Rows from block 3 of the encoder of a small masked spectrogram model, named by matrix and row number. Rows with one number within an expert belong to one neuron, the router's apart. Each number is 128 + 32 x the weight over its row's rms, rounded and kept within 0 to 255. All counts start at 0. Numbers have three digits each.
After each expert's rows are labels from the 100 clips, of 14976, where the router gives the expert most weight on average: "peak on" is the class under the peak. Only what is clearly more common there than usual is listed. The data: babble in 24 made-up languages, each with its own sounds, syllables and stress or tones, from a formant synthesiser.
# router: router (encoder.blocks.3.mlp.router.weight, 32x192, trained with AdamW), inputs 0-95
# up: expert up (encoder.blocks.3.mlp.up, 32x384x192), inputs 0-95
# down: expert down (encoder.blocks.3.mlp.down, 32x192x384, transposed), outputs 0-95

# expert 13
router.13:128107145126055148128150141112173140103106141168147135163123079142148085124136205110137116114169157102131051111115104177125127199114098173129124145158142152184094121140138145119108056122054153100096094085122123101132114178153147156118101119146181119100140091109154126114126095171096134090
up.3:148129133166149156146124134119069141128082117088109158136168191120080154146055098148084164099115130076091177171099184119073172141121094107099085094104135111066088110128070155139158082160106155168130157098106130106135118122100134137135140127168117092106108121156109169103116115120116133146
down.3:085162155132099153061131144141123093132117119086129144093123106150222141166112100092093084143125115113125118135115102093149099134086128171153127141117166113100104129108182106115099197163103073093172148142112116102139133183138129113130128140200119185197094150081197107141130108154122162080
up.4:166132160108081129134173133151152126104106147125160080144101185108191122138131109105104173165162091177156159141157209142098125153124174120081171112139123111155111121149165156172152173203121144122166143094071092114149158125133135107143142130106132105192141169151093106122157144131149102125
down.4:123137205104057131152147112098078128069143131171137070066173178120154147149070159062118075144119101160192147148097137100149174139134159118192116128117099144138172119137178101119107144144093121124079194147168112126107139116115141118149130145171088090147192143068129140116184173152151079162
up.5:115164119135094143121118176122132201081126184055167136125161103077125137079106066124125138113142117118126116160107141150138105061084096099081125101158073118124078196159149156126114129212166142161151090133159045088113092170147100153146096170134105135168030130123137158153038108146135095122
down.5:169111098198094096168096108191119159207152075112118149122081139157173137145099131105144091097157168117089098155128067093156129066108131075170108095131114077172129109138081147076066167069168143174111162116149114125154147107196099137119106095086134047132105146140094069124114136131198117139
up.6:125156137154080149098117115108149092074115146075158076118149084134125132136169057097087152190123187128130098159149125140120141141152131093090174168156173155095156141106186133089132150167129123073101115155121117130168146127116122166143173110178110151128118173102091130145103125152202123160
down.6:165102140088092166157109065115137135138127095099175105101113119146185110065103146177118210151121125160118084143123084128146160162140144055094162120162127108198198138158164120109159175082159138155112122104158157077164133108102142163166120176149164141103133144098129097074125145131156158165
up.7:160130170080139141164115090078121114124110139148124130161166107152151147117120192100079089101125119106133074141099128168177119115125156117112089161129088137081086091177177106140084139157098077145126119125109166102124137090136142106088107192133085203102106098122156106101134162118113110096
down.7:101161067133217114153157082153059118134182134129079162134108114144072128070151086177186136123167168081116111085096161117143145114165120119137135164103122175122147099129121165051135114110144127130119081163125111150171145186117145132149137115118093146146158121160183123159082125037098160138
peak on: /ɔɪ/

# expert 1
router.1:144094144109130118109123127142159090130132144156134124155115069111106085110198140117098129077099203108090165114147116201134141220134137184105138093106137108135111154102056146099084121124143165123109216123133158109127117130150112113079162121105115155091111109126130157104100079108153138183
up.9:105111161191104157161079054118137089125132085115149115092085136117112151154202175159104082112121081112180145155194141128116112143090101146065183088183159095167161084083112095166153137160163083152158061122099123091094124134182132142091121132130118091030136082153121125104103174099118146152
down.9:115163069129139105085162102149155085106093156174094158137146101236167130187156126141140133163114196120127107158138129164066134149087111143121133114133125120111151132174153141144099138134154116132070174182179171093112138119167158142230184108109201146154075053186118129126109110093128080122
up.10:128131102174140141136177102128099111092152131188146113205113097165089103103138119150110155177186150118096114182177087175084099095150086115145105184122165109102126102190115121134120053072098119139118124125093140151124099121112181134063158096161150143160121148058122159103159166154074140138
down.10:096139092200152119195117092175142124182169195120101129185092110147180150127134080191171147113147138114155142084165133123126185165130148122157121142128149146117131110146091119114113099212124174134156165095098094165119158078092129157085083121094100102068153154131114104134129143126106135124
up.11:079099090136152134165174125159137072112053085128085148153125131101122097153116131125149123192111142194091113114143125124106106178072118146161203117095135134160100151165119153106090130159078191139100174151123135136120123163100059107164091117097120147124112097161136113110105105132115124129
down.11:132130131148131078120156191103106090123124088145091109131173082142149127131136177139113119088103091107138091187085155145145144067079172124076173122108158219097131085120052135113168124144108079083137122131084125136195083181128159091092102147098131152089067134152134168160106122095059140098
up.12:175166126125189121171089133056131089041141095131120103155133178137132122162079156161162160139106176158137103120139105174116120094202101124185151125140131108085122123158053189148126070138074089157155092161162118086167134077089163138183140162133155119104141120121135167146183161139146165129
down.12:136163112122103161138124148132141145121095122099182163117131121133140127186064108103144082138107184091134096108139198174139130138148091166134100132105178214133141188084092114077095169168111103129133150078079136075138183086117171157125149146083045180139125170130063094159111139092135126077
up.13:081126138163137131189094128154126113096152115173133105114086163080109132193103125101162158108157153193115153111150104152140150121154166135148133111144157143169142156087034120091096162095100108072138128128103141079139154073109156175160161129169129134124089145121046154144216173174123114106
down.13:106098084125105099153186112116106139103129114111128156096177103148182151112222166189137083121131164090168085121177163133137095102106087157107153153109121123119207155162153116141129102090114061101190128099102073152074174078120132117123124179129100141107171131093112108153117144155079096209
peak on: /aʊ/

# expert 8
router.8:156133097079081088136113118090125112164080150168117098152125062167124183132156122125040077168087146128162155094115128085132158172126156162114109125125123176156144110142137123149091136114250182113092082172128121143111150090118152120120147165093148121179134081099161147103145168129116136165
up.9:122113131114163127090099088095176121172150116180193122133160122134077150074115138117113155178162132170118179092193165187186102106140177161125103129124157136122128151158133161095140094106178107093142092088120170145111137123114106074074157064151180122125044100101158128117164156153124159145
down.9:105140137115073120156101142124088100179139155175141083107085131092108159115141042137121099117110143129131121049156089128124151132128121055191114118128152130166143152115158091165120137145123079114099120092087156174133149148145140174113134054092202179150112115079107176167117177161097154061
up.10:130151163067184139092100159136130050185152133087108141128157089140126130064207110112117179110163100132180111125086099158147064136130137224163165083115168130153148126118108098091130195107122108168125098109155117136118144164133113030080138106105150156122171120121133116131081130161130125148
down.10:107155124111203160101150108132144117135144145150186036161083099151124106123041171170105146157126105097085239040142164127102152185134104086147145132123097169120157159132087137128105125095168173184114140123109085128156165136091197142137106171102053120133133122064121213090108137135137142140
up.11:110067092096131127138154131138175075124104134089121180162118162173114175113172108131114178137184108114100125076128157093070132071066111081121127121113100162124161111088155105097149136110152099201110101071084152165170182126116065133143099103118135118131136093187161085094138153144084152178
down.11:111120075155107124111133125150089157124125070150146143157140108092141136120141143120109126108135145139144099125115112155137143164158124124187083146127107181124131156088037133086102157139095091115154125132080133085131122181130046113145090162111117101117120133130108109087056090137159196170
up.12:150121154104137149152120130220132089155081138142126104136126149141134095139107174173107111195135130147068064144091111154128096167079077094177090082138065100159212142119159130130103192133111112088082176153143093147151090149139117118098180047133109132112086126094084127146204100119128158100
down.12:106121070149134140153194138101143206072131146111142137134143113138112120155146132120116169033107141114124164073086146124105146169151120147088107077104140137148063134137116113151085126204159096119097133173197182181080159137071082061134129122096149128110073135137060119160083074187162127102
up.13:127140122119160124160114158037118081103121151118156139090125093136128156124110246117151116162134144132143162152153180160105128140086154141155146137116136134120156137121121130125111077150133139129132132078152150105149124146081099115090164118171084139161139128154072147155096158088108135122
down.13:136124146159164143130124130187150158091126108158123162074096130133129214140081080126154111157136146058130106152100163133121105118117079145128173129088126098077175069121118122171100126090047122178113146172151115106188100068134084209114114113157104101108170101195173167121167108090081086153
peak on: /x/

# expert 0
router.0:134095138160099129157122148124150127109168099090143170163149219073118067108176135119125096141154137179120127159149139076107083156161092113124116087131087157121169146073113146118158088152156114101148204064136154154079089126122109139079106130124110161125183174155139186072162150102095113121
up.0:164148205077110122113120127126147100161157180098151137147134127105158099111131120176168084123167081120171163132127090118188135084092145121096149133097141121072119166194098138116108085176210127084149148122037137142126151132147115104072152141150108114167125206186176136114169129112110136146
down.0:094174153177042085150107147114123148133166099109121118148100160156122201176156105195113213158104115160120146093100130133143161172170144103157123128078133116158126144111086137156154071120103109182103129141170145175105151066128114164158076083136169125155135143142115152116112148148162100099
up.1:075127064093123162147192116091117094092125125136089188106188193132102104121100116103112114083154160134115073182116238052148121168159144164102108105133109115128138157112148065139128102119133142101142160156083105170093161146148121149073164130135175167123143146160082071158066107148066081217
down.1:174142135096144124125191107102139140122107170124111173118071095151106156129114104049124142126136100075102148148115128153136165134119111100142119142134042118055098118129129145146117184112143117151151138171163113117119112196137096094181167113194150085127071134155115112127162123079102152139
up.2:114179149126153136172162097184144072133122066106131147136137124175065145111086159107161108168159141131132146076120124109116124083127184180095090095096118116136144087192093149108161169080162081121176132153146092141181110207120193156134124143151132132155130146100071102172103152147165139116
down.2:118132094078082101105117101091164127170121142187154124146142072078120050136076140110100113072092163092132099115200123139118146144124105123136150106132106156135115161057134127140091144167129131132118107094073139118185116120210139085113087129109109178091142099145150129114107171150184148182
up.3:115113158143129150131052123167147157122163157093149093151108138131107173126074150133139132075176113124104154093086099146153141117107129097132155145075110128133117116116161166039130109096112140086119124167124111153154138117141138066171140134151109129162148082116190166108159122094168108144
down.3:149148143107202137159113179096114147081142134145132130178106139159105134116147107194117161182108148132170106065150128133091122188164166164102122112109204123132140148112087129147133119082152102189109146186133163089119143122127121192116107119121144179138138146125099100085072147103129085139
up.4:166145184087114132080143130138150138097076141087152111127049120093160144125110104127133122177176090156118161103156104138141112137124143085129124120099177134172144130094077161120122164114061101161162123118078086074112113177138188043104147113136124115100113189144107131111136128125130077160
down.4:150147165099141133131098149101098128104132108144177066119157079123114156055053137162169117117089081084081104084188152115172153183168134161097131153140172122176141104094090146104148110154125108086158092155131077162187112087103137176109144121122154180135102122147151152037152091163174124121
peak on: silence

# expert 25
router.25:112094142128148142133101176099143158121099114150135128138127205090110079168083188116149108084177146156135109150175124103109088155151121132156114090146112182147133142120128139099117164174153112103103119092164154113103127128124134103147165070186135158095159117105091088141197135152080116178
up.2:133132111187166121116151159027118097106104127086169182116112127113137145157143113140112098125126093116132148154129083155145145090135135099193144119153141159131185116128177165069100128156093166154140120144127080107115124118141155130178185128114102097191042124108153132114124113101110131139
down.2:129139170109104138181108041170133180117150124139188144114131112139111107100129143156117155082151126113125150103117100114135123107197156146106184132157114156100171115139129128111176126127071102202130132101134096153125128159130131153108143163201083092075097115150186148081174119058186170110
up.3:076157114165090109144209145108135098062155183097089109116150179076151119067175122112113143075117146114155096138111166096130118061100123089218153085109143166091120117126116147124129167173098108136169123119138116080093167126132090122153143146128131120126134107145163131156136127081137059109
down.3:181158186109061175111128119101171151143088121086165116114115135163078147055168176211140149106142109123105122135139120136148070133156090136153126089151160112095115180139154086167146119113173115126102108142145123179105087155160141152085128076136112139132143164134172106149142070160084127165
up.4:103177145158134173171096131109162133104144115096112157133153114119103083139215172147137118096098133122021135139084162118126170158108102121120154089080174134098134174087130122144214066120149097104146082102059133163082121148140104134160091130166127117104079057157115127087115144153180104032
down.4:109136122181107100145098121138137104096127103121159128122145106123227127095177076128112181147119167157100141139128111177166162089117102129092104177085189118139098146077094138133077135189156085091145102075149140136137151083132145094167139072137134123123159159166091151194136135151098140127
up.5:160100135118144141128105116119135104158116099123138060166122109120188133117145100118181088150099187139128126124162111125111130107052151095120132117150139118111129120109035114139145125093117140132155123126089058146153108205062125121179143134087080127160126151096118181094097163142080166185
down.5:125145141059126056171099076120119143149128130117161142118135163128198121150104119169153127111061125186094055109121095172151185180140171138157137176160106097102151137085149152147162188152148170138076085119100070071126125156132084120114095124114146072098129081160125076133192140140083140129
up.6:110134198179107144178146128143184150129186148095126124084129083138150118101119129098150100114117133093075111141118101088149170091120125072129111075096139075095163138125140091149143143144043140184115106135075169155142117167125118103140128116143093155077128133147159201165117184148155135134
down.6:137123037105087131138126138110075071100115129172136147165190109095124108099133124099087184098159148120128182077150142107108132169091133129128130152150166195187120066129165124110124139107138105099144138148150136121172111131082163098120129142094056090195145155118115091137111119133077141188
peak on: /aʊ/

# expert 10
router.10:093108143114151136134166155104123115079167136147178133141080149049111072114079158103083196117134146131112124125166152085096107073151114032104089064137098130124119170147096096081112161167185106107153097099087124167126110096128057080127112101156136150130107096134130091112054142175093126096
up.2:072156131146113158138107123143143078112142113130093156124182115123123060175124125131111080138124131165103125131118137150168150191118126113163156132144139062141095100171137143161090087068126138127173097136177142161093123053086160157072180110149110156148156141098145113122131118219189158108
down.2:078199099113131127139121138136147120138127147120140142169072110153127110096112095148170109139153187158161093059151131108093174050104185191153122121106145159129150113129137156111180129072125202105135142091092105135151082126123044126209150118099145128082144145139129146124130077055104114129
up.3:081105137173163129150115131154151171154169128215069128124175107133141090136175141147102094049159092067099110166120181086119138138148151144141144156165156113152060191084072096160103178119125111099128215169066059140187119134123170141176132113139182135102111132162130149174086153132129138172
down.3:123160107127182169098149130147130123123155151107159135156139091124150156170101140171138118150123134124111171093135139150123204133131142106150163156122139109142164150142190129144118111169120133146125058145175156042145169149122127090178101114116117076131095094090114148113093125085175155092
up.4:080131129054120067142155131112139110121133094104137133162158102157115145107175155140123119098091099142088146168100139177147093073192126118141112164134116105126171146086056151063205130128129122101091148149139163164119107133132088124128158131095143136139115119107096132085158099096127139149
down.4:077151142127117096076099104161082147113149153159116065113152141102171112142153125114120169170173140101163150117149098117159121099153169139110123114132142131194102116136078144084064131158019146126132120215087180160153171086148089096105093117061148134165076150095134104132118098224089169102
up.5:109128148104124125108093125145154072083155147081129124166172101128116071113122166158101140055198152175192146132119136116117136092160142144164103128188025121067085153117100144126104130136176136137133186152130135104110132094149185107138156093150182113120079154111103150111089096205083146177
down.5:147136119138105132145137112145169154087093093199115150088097181131136178158082149159156094188136110101077112142142115128153147163167124145126103111102146133128086179107071089054138128079063114113141038141100124113193151150095102139137134168103116109168145116152110143127137225112037117117
up.6:049120140159156153117147140130130121069169120126138145176118131126123125103123095162092111160119167191087071188188104087116140061141149102132129124098160150182128145176109139178126146112125122112161059085166123140182171070117121150144143090121104132117073081140091204165159116127126135212
down.6:117140141216154078130101139140124100170152157131166128156130091146057115126056124133078098155165088044115079083104143121131171149128110129096160149163159103086200167118144097120121090091118138142095140059142170205103186160122100165119124100095100131113106153128132136202099111152096126150
peak on: /aʊ/

# expert 6
router.6:115107123096129146148145157145140082097112109125170114152120104131088085177146114105115144074146149135157159122144134092139107082160152218123110110143108126109126173148093129090142120158088170135152173216134123134135120002173162113199116085077133164147118111109123110097127080137129113113
up.3:115136186143140158123081145072110091111196142087127151109118129118111162095150121114111131144149165109117139125141142159105100143147118135102111115146146177148140163083122127170106071143171159139127103133187172115132171119167158190115124142170116139092114135171170118131185101109128128139
down.3:137134101126141099103139123102101203152095072102096132140202113195114176147109079151130111113142104101096139200119121114180163134077169140146143137070141103160146122123160123112194140132130028145136108133172107186177090113137122113122170048112173084079109113112150091086149162160172133102
up.4:128174131100077159146055089185121119095103132136101090064117129135159180105073087091114126202114086100152056148150134123133131136166135146126131144132130219129158142135101122149190149127150146111137080105106131094152082154170172115126096116116154121102120153078126090174148152115088171122
down.4:071194137165167155186105125125130130144079157088135083119188149208137110139110037118127032126141143129121082195152124166121107073112142136129129146191106146111119144099136174136098146148142142119186153159095158155117177171094105168111132187145095096140150126096124103094148116153143140116
up.5:125185104132103120112089167094172149141158127100173164143120182110152117180153186139133079073135144135111088112098121088106182155149128095118153139071140100105115160189125162147096063138103111139164078106164124174096174099089111092141108108095086134143115138186100163154138116125072099163
down.5:134167091255113142107108112150150074101139107096027163068114148104178119151056086145114041143115153113110171127129123152100110146185090125108144111167143139111197112122110122119184190157141141154140136164138099077156129131179106122176130106148175106098074118167102135100167134111107140133
up.6:111120105205106129115115132164105129140142127168085117142130055156114078123056101139052188149100147142137103129053100174125122158129191164095129132127136090134136154105092162118127099147155163114089139166129107092142124152124154182120126116142143169075129081111106109170112153106084141162
down.6:095152127175136119149130158118069134104054140118133144050149147155155176102164107142155081133111094100148147149159184086139125074113115155127094149054104140133134093097164107113090156111147047193140168078106157150163142120080133129084103135086121152157100141120106153209174126141114115126
up.7:124110101072119130130137135145132144111158155058129080119093139120118120119090114169160166138081099082186104130093140100120123124124144084113133120121172113144202125075072095129131097134117172118118114140187166097117118025132044133115143075092195161146121124102150110119137195144123087114
down.7:171108111155139150194114143168147141174129157113060176164136120160160122143155134122151151109179150101108077152109090180103143164095101111135114125111126101106069142154098119144107188130073172127119172119092127091102105255164103108125136156070130107101088107147167148117118126177123130150
peak on: /ç/

# expert 23
router.23:111100148063090152095135172138137076109099131125149132161090154087114160122118144116113190071095125119118159157139114169128083140141122021141098108109123156146146155122086110135154115166170145099102133092117104157105107150132120124162139148118091146123155170108169098063095151124133071171
up.2:115084170064115148151079168154093133112078168135128121156092169155114113158147110133091147083143107077146123156136121069114135174059083129159119156137065107106083137129111115082159090149126102187182089128164160187109104104111083169155134130142115128136139149139185134115139086084133100083
down.2:113189086161130122110105101098132083127145114100154128121146160148138098159160170128173116158163134143113125123089104147178149093112137135131138112152117140102120098125081179117187092120134165177106072150120074107189164127104096118158159167131211152144119186108156111109209217070164129078
up.3:099140140132120193125156144123106198102116169165163131151197103128169117144174129081178110115125209129100095135098169081131108078141132163137073133186173157152105103152160146125113146172097168132214130123112091194105161149092180111140071078090129118101163137182171147108160180084131158101
down.3:188152106125108205135117144121089136120161198102131084151168146145094152127122193145127178141132160108086098198143146137157103123153104131012105132050135100156142126101096141135155039129122141148155106119124128171101179159117153117154073087147088135080146148128190121115113090163121124178
up.4:104105123077101151093087140103144161104157081144153126119106123122118084170131140119132110196131120152065120111102159128085097129129094158128081078137112127106131156132150133132169102120145149181139080056042142135101159080108130131105187118188133138119138160114153075091129082119141156060
down.4:144121157129100099130132143141190165142115124130071135115133125138123153137133142118106121149147097100179096161119141146067162107127048151169169154167104050079123151112110082108134066087116131120108129129085063138098174177108139152139135119187165163107122173121094133112152108159177098147
up.5:102173166094142123176104155129121104169109127091102116165143174146144084109150114142124114058118140176135121170179126083052117143104150136173147113126124081146110139092102183157147178104100106137102131172152149130160104102114127070175103136116087193149069136106114115088123099131150094171
down.5:168157143143119147131097126174126136092225155161124134116134094124137166130169096075159110177122079078115145101086166134097149178169133178110109137136091132137157107141139126051147159129101192165121073105142168155165169124091163101102120150114079125152138129150089112092137130107185104118
up.6:048118142105105196098138113124162172116151137131170116133156147166091118048150083136147140129104153100150099115204166113139113170136122097071119138114052155062100133098141146133160072151155079093128095131108062147098105089141116132219130109166156136109172083122129160171116112150137143103
down.6:145171124097149125149135177145100099177156104114146141142156146121100182098148156119118107119149099145163073096136133128216150104104163160088143134101125078107083115153058156078133111098131160173179142080171114111113159117075145093120108205152177122102107168192136109143156140116114209150
peak on: /aʊ/; /æ/

# expert 12
router.12:141113150114130150077168125157134188132147110170135136144099164117128133119187177129134114132150157102144147121113139166132112173111074223139114127106132187140144162088103068111150056122172088104137113096125188166121111173137100129123080130135129133161133178115122194136065077165098078156
up.2:182108118195098138073143149097113120098126206091143098122143138155130208081160147150156179141140126145103188110151156106084150135162150070062090144110152151142102109079055092131152082101128129122093131111104145101089196128079134119069115140137115115184119128150104135146124134191112109123
down.2:087148104130070082125174144070128092189102102091104143136093099198087172099125173151131128169113163069099085133129188104085076107119139095077105109143123131085120086127132139085080128127134082085162101153132109124172113152136137159129094096123117091130160162101134108141119101100088153159
up.3:084163093160083112169167113128083157118147144129080083117174140126152116171111118126109091130184163130098065142160113179157138094146072061145139098090123145109179191139156100132080109127114087065171208110094069141166143136193143141102043153148085143122143089099092073140103084188142110112
down.3:159152147133110091150148089104111095150150187134135114127135136102119153084115139145151138121151134079156069102126139119113123063151113056119095149141087106117171075136190128113205138087117139138098081070127069108155148144204079083130116175112116146099088142130136107135125140085078086136
up.4:152138150130178128157090146141127151110082158086136171093123155134155084173121114112147081107099080130151090141089147158142099086126116090164105143200139171078186170023144106095114136190174095157126119125136110197115153143148182098146176099112077138105145087132122140150171126183128189091
down.4:141167113209123110121056109119060090107156195117160122124128119178147183188130121103158124148088133111092096147189143060125158106159162124144151125093187124101129145109132138121142091122162105081136156176107130092163080171110186206108141079081154175139123111106127115153107123140103130119
up.5:130112138116101125110184119147159111085112137140123161132133078164080127158108163142100137175176096109142157157085138141133128157076149105153092123146154079091173141090167050116105122121108163064102122111103151149121118150101130124137123112154143129143060106112138078097174172090083115135
down.5:206118177151120131147151139078105152151183140169150136124137175150133149135156089132175119068182145113111129105082124157127146085099150154123144174076181145170128128145097131145137121141102140167149161136128191127160129137041141140129136158092102108142134119122150145157146099138151153115
up.6:095131179098183163153170120184079174109087194112131148145099141166100156132161164083104181188167183110178092099145121168174139177112143130077104157141162168111092162127120136149095163145130144065168085110166170112117159164166138147105080109125110091090147109119136065139143138167117147134
down.6:094113135188094109129086132150130070099148096082179139128106089082135104137114064135111142125078135147103127167066155092142182175140165100190099123145145063076141161164136118101147135112101147129169143087092137107136164099050143096155148115148097148065176126152124106162116196106140102107
peak on: /u/

# expert 19
router.19:149130140122123166147202145202155162119121104106172112158113123132068087113158174096028106112076177149097111127084160127099122205133120115134068107158124100080113141128097147115084150149111105123138119215154069157114138055116143157081110114109128148166154084125065106131147141158120138182
up.0:096081182152156070104115088163138114158145139116133154132094095102147097096088150125121099088115189121150170134150118114143138077104164104104150139144103149150172102151124166130110166146114130151100130081100137094116112097148124190056163113071129142059103145102146164143148145097200095110
down.0:144068128116110076137154113075116173142072182106092143119108151093115131114117143125103099118103152142116120150121182145108125169104137120091073187117194068167099151145142180207136126115118065108080122168103152138058093135116131071102045102148139079130110129106150162152099082110112082199
up.1:155127161104100092109153137167109105123073070167104087052088176068110115141149126132065145123085124182106101137109126073179139129157173090065147148137126129155187123167073098106124158128150138139137106187123040060097148141111142123127155163127059155183179142116069156077070098117050102126
down.1:088083083153080164108112075138107121161115123144075160137159101170092160129095202124127127144154149111116067078177164118184138125083118159112098164067182175100118109180173152156157124141114107113184068139173152141130100116173119127173121080135208089149141117139148150121149111120179118140
up.2:125099149136170070122133210139112068132183093149122116138090094077129096132187110115104080132075122128133081131137176096127108107094199120128110136109109051116101128137131116097140092132089087086202111137092128161162132111133120168131101150219140119130176139145154122117097128101123095145
down.2:108137084132166111071181157133122160143047141132163118112091157140057101102119170102134123149107105122137135146099156157098125142080134123089124097090170172136204140122118134161173161124155148118095118074124192149174095167144137053122071126142098082135103149163142104146119101137129110114
up.3:158134168115152163113092119142153114122130127127206083186101126156097103151108113138124158086152140119085096119077148172136103035128155081166116126086125107124153100160169083104077129104116166177149146089129130123117138159090177147103070119136110149116121130110151127105157107116092091125
down.3:094140121154082099146148153145134126121170126139095181093128120109214179132080153112125156196150195101175135141084147131114160148132072128133088122150166155146146066115157165106121105200093118092120052133139093042131102116156122099152185129112094126091135098059086124161134174130104100161
up.4:076117100123173126146186182080109079102085129090129172134183206166160107084249142134131142101142114103096124122132086116115072146164154117106133127104085073153137131095129138161118155127177106067102106067120069111122122138077134155128163157132105096103172152166128152122162127109120191122
down.4:144091094178034128162120146142111144126210135132158140207177153124150135164070131133166112107120105129083134136066180162148155091181121075085134140092132168124131114097171137078109195102100119155123136101168092112093117170106126125107106094076118114081104121161144114179176085103162134126
peak on: /tʃ/

# expert 4
router.4:075106116101125148116177157117149035084158126144165132159155099087147180107109092107093150118088101195103141150121185110107111120158107087126102112152122151128129173162103133125113144152158133112136131158118073105061113060116099178177146107117141140129143127100126107080171128103154103162
up.2:114127164087171081090113161081136164126103092150099161110137123133124104146188154142159131128136145083137140111149120134125170059088123125170194169069181152188169139160193059154162149119152083127087116112130144115149131207147123085107111186073130182083144184119143189102154084098118131123
down.2:113112156157114144143095156106127049136100149110111126124135085089154185158120093148156096112143171074121153104158131073153171114133130138142122160105124131071146160136142126186133174255117122112106101073085192137168151104092139053149129155114101168088177159131117170130116140117175120111
up.3:149184146162093106111150152079132163177142130147117153089110129167171110166187136189089156130186099095157097112113140118111142228107193168080112110105150123130150141145119126144143137100167180155097131138168064128111163172140129100059078184176087161104059057069116105151133137175162127169
down.3:129137131113147158135129051071145122121097156154191047185122090136094176140105101108105121115094128083113175100195157060142099119144097136144102121146120087143152176120112115171175113118163123151135151082135106114097148102182119109093129141083113088145133090116186133027154122128154102128
up.4:183149137109122125137104109114107148065129084158176160102124157120094139119171138105065117135168111142091137087127127149145087115131179139123109144186142115172183134058089146161150189174109118105114072163122096133098136101206089077163131140107151150113151128111154078111141138073137112074
down.4:158130134122117146127173193124181112163145182142176112127092132122140120167119111126147129088101084154153124183113108172147142116104148129195212152081141107119110152099149076160168083151125147112114154045098156117112156107107074183103071047146168128170102120172193123176136082186127115149
up.5:170119077103154115166138145149069185105129143089143096139133123089114077119117142099114086136080166090098080099120068105111105226110115164140083196166118065133160128109144148158129082125107112132144077161146070174138146093086176200102173179188140091156123129095064133132146098116082132155
down.5:124130168146149113195132108084127138147200087139119114131121085150106093137070098131125136152111139134096142073097090118139129159129099149169068088145099046089128091119100149153161124113121153149101092143133114103101125120124146115119108158145150084151138095054060194151030148139157141140
up.6:108101200113100155082165167157156130096113130163072072121187111136147189136131135126164157143117156157173134149127195101126147076159172108107174106091119127146135139214107131119178103193140127085088149126142174155110065169143123094145087190183093138080165191149070157099088099115155088119
down.6:118155093080136145152127097060112121098109173147171143186118083123110134133133091142148184108122076109112106136143107191113100147115115135168178080158172081119164089164092148170165198119074161143123104094120119112143132129113141091096089070126169124134065092165154129154173108132120109131
peak on: /ç/

# expert 16
router.16:124136125168100119098068132154117180104194085122126121111163198127112143123052090119104201146168103097137089154122191111098106086129124085132135097103090175041105123211107138127119103150143091104184137088098105139100137195148082163185065105098111123115155120184136103093101105137061105096
up.3:110106099119131127154111077123082125067131164143146146098160077172162102127137120122155157091105187131142091199151162131106122136136113194154128123071078089113168170070118121167136113098162095154167183108167143117110099115109124126096089192163119146203097166088140149118118125120127153096
down.3:150096087073194184109123131048102154100170132123135107111103108116117152177111119178119074136164128076112130150094097194128124144107098135186103137135142172205116095150151062160077132144129158121046152075155171128117112065202135135110055090176160113116146134207138180130142128144145156162
up.4:129112125102119114166098126176116083110106100134141126114071076113117136101088116124114155078111158162150166117144131072140134070128133156137094169094141135099109162102144135155134075150093174143125071140156196096118122093152142128065150132124119137127140150051092068098136138130146142189
down.4:114166181076115174122103099130132138095104144083143112163122084129085184159143147119110071160107148148103091109162131165137129162011090119102110102143155141119108191129113076085095128177153190130090072112111143091089067142123171181081133097131106093122123054166144153084143190131162158097
up.5:124119147133142116088114144162145088113152179086160129100119143101119139122128144105102169134137117200186150146222145143118124095095096082177160166117125092149127182211156151111112081173126176120086141161140121075143117136167103160097109123094152143150144189134125141136109123150147137060
down.5:109119071057094061146154147167153104134114182139091138135106103107190141166125164129154162135071086136122116103133088101120136095121108124099130115099075141112122098133052114127039163126152177132162140136096192133098127110083149069149105104183146110150116086185123255155070176146102123150
up.6:143133160135131178141112105137116169094120088115098112136139110151103140098115181139131107098147153056127110143107127132153143110143103099117138121132143184083127111178117133086125120168147103153156061098096079181160137049190196131154147099113125108072167049083128155170135076177158126188
down.6:121096085099145081076159100084104166106132187087145123178123114164108128169146188078122082120150122110148161116110113127114138090065183162158148094122159121157169120160134166165100077108113086162118162076101155176095100141100120115091085075198150082090152157095164142069133161129115125127
up.7:055139134104174152103069205086143106120065144141120136142122158143165145097148098122066094142103098092149133166124039148140119123087160086132099155138150154145105116079156117139050145151138096081099156159097116172134122152153164130138141166097194157090061139164143132120089131185091108187
down.7:048098103118141075149156157120116130130085151138105092072110190138109140136115129104094145144123127149146145171145093091136142134110170185188124140107118154125125100132132116100107163144125100113098125164137126120154188136131100111124134135128061146165097115176160175176147144102145158076
peak on: silence